Weights of a small image FSQ autoencoder.
Model: 21.3M parameters, 48-pixel images, encoder arch vit, encoder activation gelu, encoder moe expert_choice, encoder num experts 16, encoder patch size [8, 8], encoder layers 6, decoder activation leaky_relu, decoder widths [64, 64, 128, 256].
Training: muon at rate 0.035, 13200 steps.
Rows from block 2 of the encoder of a small image FSQ autoencoder, named by matrix and row number. Rows with one number within an expert belong to one neuron, the router's apart. Each number is 200 + 20 x the weight over its row's rms, rounded and kept within 0 to 999. All counts start at 0. After the name is the row's rms in percent of the matrix's.
Before each expert's rows are labels from the 100 images, of 14848, where the router gives the expert most weight on average: "top examples" is what is common among them; "patch colour" is the nearest of a few named colours to the mean colour under the peak. Only what is clearly more common there than usual is listed. The data: short English words printed on busy colour backdrops. In brackets: how many of the 100, against the usual share in percent.
# router: router (encoder.blocks.2.mlp.router.weight, 16x384, trained with AdamW), inputs 0-191
# up: expert up (encoder.blocks.2.mlp.up, 16x192x384), inputs 0-191
# down: expert down (encoder.blocks.2.mlp.down, 16x384x192, transposed), outputs 0-191

# expert 3
top examples: grey ink (40 vs 8.2)
patch colour: brown (78 vs 25.3)
router.3,091,144,187,186,197,215,215,216,219,192,206,229,212,190,232,225,182,195,215,206,221,191,197,218,213,188,154,189,200,171,185,198,212,177,168,176,210,232,180,232,209,218,178,188,201,211,181,194,167,181,239,169,185,197,140,184,165,201,235,183,215,210,205,207,193,163,217,206,201,203,196,214,203,173,230,181,210,176,241,177,189,216,242,191,219,171,209,224,174,179,214,201,169,201,175,189,214,173,230,222,214,188,233,194,207,190,162,189,155,201,209,226,209,191,221,228,223,212,224,194,192,179,216,210,177,214,189,195,221,205,215,175,194,223,219,168,221,207,217,211,181,176,192,235,231,231,232,210,186,206,227,166,194,222,217,227,173,182,203,217,202,194,202,223,194,212,223,215,212,235,214,172,181,206,183,178,220,217,205,201,216,184,217,203,229,197,199,199,199,185,217,218,181
up.0,087,211,197,219,188,173,237,196,164,177,188,214,185,191,197,192,228,226,163,183,183,208,233,203,208,181,219,189,215,191,174,176,176,170,204,253,176,164,231,209,219,228,232,231,202,184,163,212,190,204,218,196,233,180,181,198,170,215,205,201,215,218,203,184,205,249,208,204,174,224,209,216,188,243,209,176,160,228,215,198,190,205,189,210,218,203,159,230,192,226,191,206,193,204,206,196,222,193,197,218,165,172,192,177,210,201,197,195,228,216,176,200,210,204,231,189,216,167,205,216,205,206,216,211,171,207,202,199,199,218,212,211,204,192,173,190,178,222,199,140,209,211,194,189,220,209,198,193,237,207,200,222,201,163,162,198,186,186,216,199,177,231,208,199,194,194,220,181,181,207,199,203,196,227,191,210,185,140,206,192,168,220,196,206,200,195,196,187,215,211,206,197,185
down.0,087,182,198,205,178,211,208,212,228,205,242,216,207,209,222,226,175,188,208,214,216,209,196,197,174,190,227,198,222,224,209,199,190,203,201,218,209,197,196,235,239,183,225,196,170,196,206,184,206,201,197,177,225,205,201,212,218,187,169,214,199,185,239,209,210,198,211,223,209,199,209,217,200,190,190,197,193,170,205,223,195,222,190,174,184,188,211,175,174,218,202,177,208,164,187,193,186,183,174,230,155,212,208,209,224,225,191,172,184,202,210,152,189,193,199,225,199,193,204,177,244,172,225,183,177,233,200,193,193,243,172,189,192,171,157,211,204,204,184,204,181,192,199,178,155,190,179,267,160,206,221,223,206,229,190,236,168,197,190,180,187,220,199,202,179,165,176,178,223,215,199,152,188,194,163,208,217,207,201,164,210,222,175,248,219,192,197,210,192,212,194,204,148

# expert 12
top examples: red ink (37 vs 8.8)
patch colour: pink (57 vs 21.9)
router.12,119,204,190,215,223,178,197,182,212,199,155,193,219,210,196,230,214,197,167,198,191,184,221,175,225,218,188,179,202,224,220,211,155,197,240,194,181,183,185,237,192,199,221,195,191,199,178,221,201,176,184,204,218,192,165,200,158,208,186,188,193,205,199,197,199,188,226,193,169,230,172,201,179,176,187,220,228,205,208,214,201,222,208,209,189,215,166,201,209,206,209,214,201,230,192,172,200,209,182,203,198,199,234,212,203,200,188,187,235,207,208,222,199,164,189,217,181,182,185,185,180,214,199,213,210,178,194,227,210,197,224,213,229,204,178,215,198,201,180,228,211,201,214,202,247,235,222,209,194,195,186,223,181,184,215,184,154,176,233,224,222,212,220,208,211,202,175,174,208,207,190,214,185,181,194,223,188,179,234,217,205,230,213,181,209,205,186,217,210,174,189,229,239
up.0,090,178,216,215,170,250,197,197,213,199,220,230,213,207,210,249,226,199,236,191,197,197,219,199,208,236,190,159,171,209,204,171,162,235,198,214,231,195,223,210,212,213,191,185,183,253,179,196,219,201,223,237,197,180,187,210,242,186,212,197,240,199,188,185,224,197,243,223,185,190,189,187,191,188,175,205,220,205,216,230,202,209,202,172,206,215,207,190,194,186,200,192,206,204,206,195,171,177,193,200,180,219,210,197,207,259,173,177,225,187,226,214,191,209,215,186,214,181,232,198,178,212,225,210,235,179,199,189,182,172,220,185,211,192,184,173,174,240,226,173,220,215,200,188,220,184,144,205,207,180,192,239,199,193,184,223,213,225,189,245,185,195,172,174,164,202,215,215,213,199,197,201,189,195,174,203,207,196,205,204,219,227,219,189,200,179,211,190,187,227,193,189,203
down.0,090,178,151,232,210,190,167,207,229,203,200,201,181,217,209,192,201,171,205,218,192,191,199,200,193,204,227,177,179,185,225,220,187,228,177,218,168,175,189,179,210,149,205,243,188,158,201,172,200,193,186,206,207,201,234,181,196,209,233,202,187,185,209,188,195,189,185,216,189,185,175,190,199,172,212,214,214,221,174,213,213,207,196,200,169,207,205,220,176,213,176,198,223,213,231,176,235,208,200,176,191,215,182,205,185,193,202,241,193,206,218,183,209,188,185,226,203,201,189,198,233,200,215,179,206,197,185,221,220,193,190,219,216,184,205,236,221,192,207,196,236,205,184,196,171,204,198,186,181,226,204,230,209,185,161,183,178,185,238,204,198,218,238,182,195,218,191,216,198,210,209,220,189,173,195,224,178,181,189,231,213,206,215,175,204,220,225,199,206,227,237,173,234

# expert 2
top examples: red ink (27 vs 8.8)
patch colour: white (73 vs 12.9)
router.2,081,233,224,211,176,206,181,221,170,209,205,197,230,178,190,212,186,173,212,198,185,213,187,216,193,155,211,219,182,165,234,185,188,223,208,199,169,185,201,190,230,227,221,205,164,190,216,180,212,215,190,211,205,224,195,197,215,212,216,190,232,215,232,175,198,162,226,198,182,211,231,197,175,218,197,183,222,223,206,212,201,217,190,207,196,218,192,199,194,221,197,210,209,181,151,186,216,227,235,222,195,228,206,198,216,182,186,166,182,169,218,181,220,228,171,187,178,184,234,208,218,232,216,193,204,178,215,212,221,223,172,210,199,200,192,211,167,205,233,195,222,180,211,172,202,254,172,179,216,180,186,220,234,213,211,197,230,195,173,216,194,223,164,181,212,186,188,210,193,189,192,170,237,207,172,224,172,229,204,236,223,178,195,189,203,203,201,174,194,225,221,195,189
up.0,101,198,221,185,199,188,218,186,184,199,207,192,236,198,219,166,186,195,229,223,185,173,234,192,201,201,201,160,175,193,194,181,190,186,196,207,219,221,200,224,207,228,187,208,227,201,183,184,202,222,183,223,213,187,160,214,220,192,201,169,221,195,245,179,184,177,176,228,191,199,219,174,203,204,191,166,175,222,187,197,184,210,233,171,178,159,221,212,167,194,156,217,220,195,198,156,227,213,189,199,245,208,200,210,212,214,199,222,179,213,202,185,185,212,196,232,201,207,189,210,176,213,214,223,210,205,188,177,225,209,229,207,207,196,191,172,165,205,193,198,209,207,226,178,189,189,190,194,186,189,188,210,212,174,201,231,238,180,202,213,149,209,165,181,200,228,218,199,201,209,173,176,209,202,229,188,191,180,198,211,194,162,207,222,190,193,159,189,200,206,165,180,223
down.0,098,208,193,212,202,182,215,178,208,198,220,187,193,181,184,226,198,185,185,195,224,175,206,201,203,197,203,177,192,234,197,197,214,206,190,190,190,192,187,211,180,192,178,199,192,216,214,235,210,198,206,189,207,202,228,227,228,192,184,213,193,195,190,219,197,201,159,176,185,205,172,207,210,193,245,222,204,193,175,214,239,172,213,189,195,215,169,220,178,215,189,181,178,191,204,184,202,199,195,202,194,194,193,202,185,177,213,208,165,168,243,188,191,207,214,205,246,164,211,211,209,192,166,200,180,221,234,172,187,190,188,194,217,220,195,204,212,184,207,195,240,190,177,215,185,193,201,192,184,191,275,178,185,224,238,195,193,224,191,217,196,201,179,209,169,171,136,222,213,229,205,251,187,208,202,235,189,206,196,177,200,186,212,240,212,176,216,207,210,192,189,174,208

# expert 1
top examples: blue ink (33 vs 8.6); teal ink (25 vs 8.2)
patch colour: grey (79 vs 20.8)
router.1,098,224,196,209,182,191,227,186,200,199,240,186,178,219,164,196,209,201,180,165,170,201,184,185,198,176,222,193,241,198,207,202,162,175,222,208,193,197,232,192,190,176,199,222,225,191,199,208,201,214,197,208,192,207,244,219,214,204,189,189,172,195,219,196,233,199,232,216,195,194,199,158,172,213,205,225,185,227,180,220,213,155,168,229,214,219,173,190,176,224,198,216,216,221,186,193,193,218,199,184,180,228,182,193,204,192,231,211,208,185,180,173,185,184,186,152,176,185,215,212,259,214,190,209,171,193,172,216,187,210,211,204,202,219,174,209,180,179,185,222,225,187,186,199,178,224,156,174,225,200,215,186,181,168,203,181,197,210,199,197,211,215,187,216,187,217,185,182,205,187,164,212,205,226,215,190,202,190,207,202,177,234,229,194,218,157,201,229,217,189,172,194,165
up.0,103,207,175,209,198,215,192,168,171,192,183,197,210,177,222,210,179,185,191,232,213,223,203,193,194,200,207,191,186,169,200,211,218,216,179,168,207,166,190,186,196,199,226,195,184,172,202,212,192,253,182,199,174,189,182,182,164,162,197,182,213,188,167,172,191,221,196,173,197,213,178,225,192,171,205,213,180,230,195,186,218,186,210,218,216,221,180,224,202,188,213,232,184,231,206,203,211,164,217,217,192,260,204,205,189,200,198,196,174,212,210,233,186,218,165,230,225,189,255,225,228,248,213,199,204,181,195,189,188,173,208,205,202,225,221,194,215,213,242,186,195,169,223,210,221,183,232,192,201,173,205,187,173,216,187,224,179,176,217,203,171,208,150,204,233,205,183,182,198,130,196,173,193,219,195,192,201,204,203,184,208,237,212,185,229,193,197,207,218,224,213,219,203
down.0,093,241,180,190,225,171,166,212,180,179,194,172,214,227,182,203,184,192,186,174,198,189,183,230,210,205,190,201,237,213,183,231,173,212,192,204,221,194,208,201,160,192,227,194,194,186,202,204,229,191,200,173,220,201,200,183,197,222,195,199,187,186,204,201,210,180,199,196,188,187,159,224,218,218,220,235,208,212,159,159,206,205,174,180,199,216,202,181,215,201,220,188,195,184,225,240,208,187,167,211,236,210,179,197,175,204,186,225,208,172,208,181,225,229,195,232,213,197,193,202,200,192,201,172,178,192,234,208,171,197,222,223,231,217,235,142,198,193,187,190,206,160,216,190,228,245,224,213,192,192,213,152,178,174,191,179,188,218,199,201,208,180,179,155,182,181,199,212,217,191,240,195,190,214,201,215,203,145,180,210,201,208,182,185,201,228,169,207,199,154,236,187,199